A small image captioner, trained from scratch.
Model: encoder activation gelu, decoder layers 12.
Data: trained on scattered letters and digits in many colours, 48750 training examples, 34.7 epochs.
Rows from block 8 of the image encoder of a small image captioner, named by matrix and row number. Rows with one number belong to one neuron. Each number is 128 + 32 x the weight over its row's rms, rounded and kept within 0 to 255. All counts start at 0. Numbers have three digits each.
After each neuron's rows are labels from the 100 images, of 14976, where the neuron reaches its highest value: "responds to" is what is common among them; "colour at peak" is the nearest of a few named colours to the mean colour under the peak. Only what is clearly more common there than usual is listed. The data: scattered letters and digits in many colours. In brackets: how many of the 100.
# fc1: MLP up (encoder.blocks.8.mlp.fc1.weight, 256x128), inputs 0-127
# fc2: MLP down (encoder.blocks.8.mlp.fc2.weight, 128x256, transposed), outputs 0-127

fc1.136:120170118130094140107100094165066093119118121113086129170119146165168128149138116070117114065133169087167156153184156172124059100142109112183162141095064089125187099156125170164148161115096175130135128135188109138177083124167090139126080163195178169143130138121141178117168157123131153140117123113100114132143115109102105127096124169093096162142114122122036098092101074148161127192107
fc2.136:073128168166146125126125139124174135133081065121118173116132138085043192124116135117111164157139093099094115088150147156179167161161118095125075128180125132195100122170129089147088127111099145140141147069123070136191158166125108113097175171059094106075097134139063126084130082108122136116157142115085169089157134123165109132161145116095119095151120142169197121125179116157146160115170
responds to: the character R (27)
colour at peak: grey (34)

fc1.207:130127089100169118102124170150059089151161160121122095144069102185149115156123084162079129141090103178168089152121133155165147125144199101105147144151063118116096108147136131108154118102121102132127146193138132146077115185110139097147204141140195130133160112195074203137095081118139106102115124055171109126161199122134120108128147113088186167103111123118126152152129133161146145070113
fc2.207:146170126124155078204171129052184100062101102141119124156099121175137109133114149170143122163100160119090088156128149101070108167151108162129093130136101141147097124107134170147133198175134134079094131111083132073152078107191155167105133147151082180104148120161197064108110163122178154153133109122132097159124103130133116092113069085153117160137084101145140183100087134087083147146146
responds to: the character 8 (26); the character S (25)
colour at peak: grey (34)

fc1.95:128160092087141109126121101132129177145105156115137172104192056106109163143162140135149174136185108153109159172167156105126117150105230106150147128062133097161050145144139081137181107127109159130184147133122161120102142099152096165138130119111133134154140153105150097137148147118148118155160143195109082165116166142056115179184118039168118161122083164187107104132141104120127107086109
fc2.95:127061145129086079124098210164182094109148132112121072179114153118158135153106155111162149176129160150167156114112094100128128115151127154080121129203152089120128171100093155144127128162104086151107076123129073110160146131147133100136049154068151082108157165150158122169093097090133133117121113065085168117150076163176167148087081176111149176074157160106171130142140139128138087119096
responds to: the character 2 (26)
colour at peak: brown (35); grey (25)

fc1.10:148155084077137136127113096147127097145116163133163097152117083176161089117126108128130108146154142151115131138118166147149122143142091142147142114142102145110077085183077147088164105148070135158133137155186154112105093143146137204117117156177177158159118184123170069119090094059147164154094147114139165089108119169084212157102162122147144040149181077190134137155125131160084142174100
fc2.10:132152136112122111155156165129169142129128139149096121087107162080103213125129156140116161070096045124133130152141112192158141211136151118120143130128127120106185188108174102110123141124177114133093214115089118133136131146114180084136155113094106103113153086162114150157150108170062059061118095137152117103120119117200103084110069145107129142144066155116110157118108095137168097080132
responds to: the character H (25)
colour at peak: grey (26)

fc1.128:157048195161094135125128093148148143071163135159140173128145083119125128139164107132117137146133117130125114121140150117138101065204086088096146198126160125166128125095138152103146071133188100161132137134123093138123098059139110055111055118115180109090128173142140110129149109089196129123062137133082115175181127117166132099128062110192168112115135121149086119104109118080143114107175
fc2.128:132139111116164159140186121117150124129111081127104121106123149137113134069100160180164119118090078147140125134131155047099157114142149098126083110101097155081137155192119175085062126078121118114084105143156198138128183152117172186139095078113158181127136165070102123139109135124126178082188121092110093156084147111110136150093131151127131127102065118133147184181171200146169088091135
responds to: the character 4 (28); the character M (28)
colour at peak: grey (51)

fc1.185:146076111147128117170079181115139144079096163102094133151112116198142070154080101162138126079081124094174115125117147130104129123095105056152156119165086172143111160132183061057089131155110108090159180182134103171104158098135091100166126126156180143152119067156126120125115087112131101120147094123139129122081155146156108143126118046093093114077103130054122132119090134123127120114062
fc2.185:111159142111141113129116062091107128073226058152149143138153184046124096139143176116147040112156159151094181141099117157109106108138157142097145181120121133096127051150119124146154131111106113101122134095121128125139170184090142122137183100093038102117146135128166154118128167111133117129114160110113125175149146205090122106172117165125083113129132171165136100138086153127143068149152
responds to: the character N (36)
colour at peak: grey (44)

fc1.50:100147134107081140095091175106174150169191144108140126050155143117118177136131128102173157111062127146133129174130169143151131079117140119127087140143152113074078167126155167067200091107132143182166125194124136117120042083086086120124123161116129088106118136138132137111154139130148145136109128162141074108120062096171152120090152138159165171107178126126170159152208108164097147124086
fc2.50:155145112140112158152125103157159129145090078157210139215164111111121124146095146197127131109141169090157126106089060089089128124124142111168170115143081170152119178130116087162125133086129142158099123100105134119112153118123123151109107100144191072130166156110143121222095150108144119126109183124062122143081127096096126122127103155098074121112066130153100134161117133096209053118165
responds to: the character 2 (31); the character 3 (26)
colour at peak: grey (30); brown (30)

fc1.145:148206164167191119165145172174088170099152152103157047122108108128034072106113178195134149205132131183140190094074157140133098050115135166139141121143171136154105124138128147120105115139124150150155128130128132156100141107112133145121087128130124145144143097163107076121095105099183150119132138117135092126139139165107127095064089126157142148152120085173135149079100141091131199108107
fc2.145:214100124095113080141129077077184104143097148127107148116146092111113129126135178112138161096128102107140135148146122134153094199161058140153080133172136154122126089101163065068100139154174140107092172140175111133113102082139118138128100135079160164083107111107116166135119098156054085169156116112116147129163160140204139173187169125170145129177124114120107087110178102163121142088071
responds to: the character H (35); the character A (34)
colour at peak: grey (48)

fc1.68:120129146139123127144095191168135155085093185100185157139084081082121176188187082108173139108079159132173162135109175103139148084121112093113126131099116134132139138086137105119174119168162147093121122161140146131122071106101118072187070204181137158110079132114132138139128161123117175134106159132108053135114197144131180109131111128174115174096153126095156188091155088147134122079133
fc2.68:126149146111168139096129114177117105120124065117087105119100138089077135071100209172111091135137124087126173114109153129132145107199141147113117147166105230121133169127070086172139144069088131129133088088131158131116142167110129200071134093138111132147127088148140130199132151131131123140135176094131145130148168083142062130070110183115118139149090146142079139183142124075158108111182
responds to: the character M (66); largest: M (41); the character W (28)
colour at peak: grey (28)

fc1.162:160081120161065172097172123127147114128147091119109155117106145091154102163181145134202196125146124104088169072141135155136107151123137117163137150125101160171120134146187135166107117161161117100165079130109084167236111074105129101108152121090136110202112073113098066127143164158105106153208162144125103162148114099135125144167160157095101124172129135099121096125128085122089167163097
fc2.162:137133097074157085202109163141093127084097220139170119119142139086130144103069105126147066098142140136119111187101122185094164155135141160098126123177157085104140150128103156134114129139097095132137149103105193116081184146185114132167141141186104128124155087160116093132098119123153156102090100095168123126148129166103127094111135127136155160050125135118172177101035108126178111067137
responds to: the character B (25)
colour at peak: brown (31)

fc1.34:172170087170144101066113141108184185141101126121152055171117104160107137082191142167204119138119096089162125161131157093118135127093126094138181134093113117205128151045091118113094130146091123122163129124114101084158151159081131107121093076131147115047094119159133171099138166154162100087147123123125078116127140063134179110105135141120078171136161159119131066109155098139139142114123
fc2.34:128100152123151112167131149158064128136080109051094191093097163127133177160079136150140170137089138153114151123116118164112125166135076102131112156141121163103168094195185119153157131115160194148069136091132124126086086094115150076157122165129102163227153106159077077184111067095096120151123124122100187090138123133124089118147107117175125107171138116141076178113121111136096143157145
responds to: the character W (30)
colour at peak: brown (37)

fc1.177:165132140096140104116086143116148140137128098142148141087112092116149106124161121093125124098170108100076182134138142101184141159159133147114154123092113161134098123073132146150089150130165182131107086152210137142121173093136174139103116099153105176158133161164150105137144116169173060095226109110128099137189111159152157135097082124175171132075199120136088118123227116087146151155069
fc2.177:138089134104171148167156151089122114120104208087140129160089155118114113173111111164130092149146082142177138076154138193146147155129094134134123178144114140119116103118143114071105104153130121114109093132116119158118156050113102103147072166135137143065106109117106120162155124083071072112084066177125165160221093152146078133177158125169090141176144146133176145059077101169126153127114
responds to: the character N (46); the character W (32)
colour at peak: grey (29)

fc1.135:137108118093122165147146161128085188106027089123135138105147061086137139101064096113158159150123127077148159116123137057146121132163095115113108122100110158112107144103136111137151119134149148133063181079171116103109109124130126137054190165135135141096127110119089109073081066141147113116084116087192136102151140155101115088106150104129111124115119129112148182060202116083150076139073
fc2.135:120133093099163077084126136154120103121181090144129147100070170154085131055118119109106146155156127114139084114192129134187096105106166145123111086032146119148049135136108185174112134124139175154188129146149121149208128161114109112166174155082096116122106133144154084170108147173149071130180137111082154120128146128078177130105109177121112162139085094094136127079138094162113155136148
responds to: the character W (41)
colour at peak: grey (26)

fc1.139:127103092102088123138100111148143145143165171192094150156066109110082126143142131136129102173138083143206093162119142116153161134142124092149142114160152177080128154128111147137142113123111062066164188144197088162144122123081158156210139167151098179078112120116133125107075102105135139170187143092083133131096070109108177098121069142140114098131157134091137116103139165210111084137113
fc2.139:118116116182151153112091184150055106116086107146149054103143177155142162122115109098101141104179142126086120128142053150158090191126121163112143201093155064162167111110142097111099114142121194146125124045143123147113122122089118101088157103086109098148201160140145071082143151166124139105071104136148151104179186146132120117125171120151127144133133170109135119159110100073151095177140
responds to: the character 8 (30); the character B (28)
colour at peak: grey (40)

fc1.195:154137151175160101120120112145124153099093177092102117130096135106118114176097161126158136083159072128128135125115158214081125144102130156078132121087137098121154078110209110099116139187085170132163183146174134157142117067084115117199068089129141169100117147137095112134060158119117105189144124135113084095179076130130164106186157127144110170195103079151116147131157136127141167137097
fc2.195:181075087145110146091173132149100140155183104126128123125100121184148185072115149099108118173150115089154170074157143128146152156054091097200121141147142134166136127134128124139041168110123152118133130152152126107081072105168143136071035066152143162067131088139142083102126132124143137147139082072129120098122055139141115163169172110170087143132152148171132110120135141126147108146165
responds to: the character H (32)
colour at peak: grey (54)

fc1.96:112159145167139132080085082185091121128112115117148116114133134066150111173092077158162156091130135125112184124158122145107124157200131150127153081137112164132148096139065147149138103116173100137099075122126161106159150098097197090131098100145144133124050140087118161179143161089147155078167137140100142138108191072090083059073167179147129157138109151144119120144187154165149072091109
fc2.96:118108209158145197134100081153174117133094096135105156124109069111143177114154141093169138135192175130110144101121122077137135034102096183048141131111112155075119133116080102103210119124128142168159105119142159162144130134149155191127107156148099081112157088169126113116179168123133161097108132142085132132136190178103069107123082144111164133090092121076115150101127135109163121129130
responds to: the character M (40)
colour at peak: brown (41)

fc1.91:111178128148090169122108131134137145140085134089063134158091136145111094152115108125169172099100087084104152122059157160115133187112071091138092124107120182122169163135132075094081101132156119091125124082111163146149065092162057143101066096151098199124104091097077156142130169105125180195142121144168143138137130094125122137138111150150122163181154094068147155064164082136117119091109
fc2.91:179062120136106151129133126132024161209122114090165125096106122111113172147144118136134187149167125094119089104136142139165109115149173154129198126105169154131106122123139161133126126117155149116131194146116081049191129140123117112097133144118164053121130070159142126148130102148142132080127082127075153123075095090173140182117156067124127140146134127180105084175137068128083165151120
responds to: the character W (32); the character R (31)
colour at peak: grey (32)

fc1.90:133099131044106144116163181139085142111165101120134059127120124151125138087086143067104108140100123145096103124145138135139179145113133139037125151141101078139083102095111097102111178167164116160140072147125140092102097118153134090156150144184118117077160085156096155098090116187128113129099134133177136169104090145102208114102067102060129158134167095104115213147134129092154167129155
fc2.90:104116108149115079209125186143147126161063116146162171147097096072152105052194170156147126140127171120108146164118144068176059112167128104128147067122113182124125151117095168160155087194149139063112104130092117137145130113166122120086132081076136108181103142189153112139130125057158137165129118111094156105155085109124112104120169113187127122093131103156156101115148152120157149123164
responds to: the character B (27)
colour at peak: brown (43); grey (40)

fc1.24:107121170153119208134121084162089170111072143091148137167121121127094154153117107109152135123218153132082110175119125194140173127175111104162105125122133139135054098175157088100170114088151177088098113201178122154118149131107122139117156117089207139138097106109082191107150133128076186156124150113119116074109146110160130152112132077121189134166065145093148127160145139139145144114098
fc2.24:110145132101114133109146147132115092128136141123104132126183125189132116148131149124106069104076169169179132119125159118125172172106138084072135099189149099094138060144142122128170089162135124104175098140144166048103188095180178109113120163097080138105108140175161084117137163130182111094078105132162131121136099157061147148162072124088128144057143141166148099161041140083118131155150
responds to: the character 8 (31); the character S (27); the character 9 (26)
colour at peak: brown (44)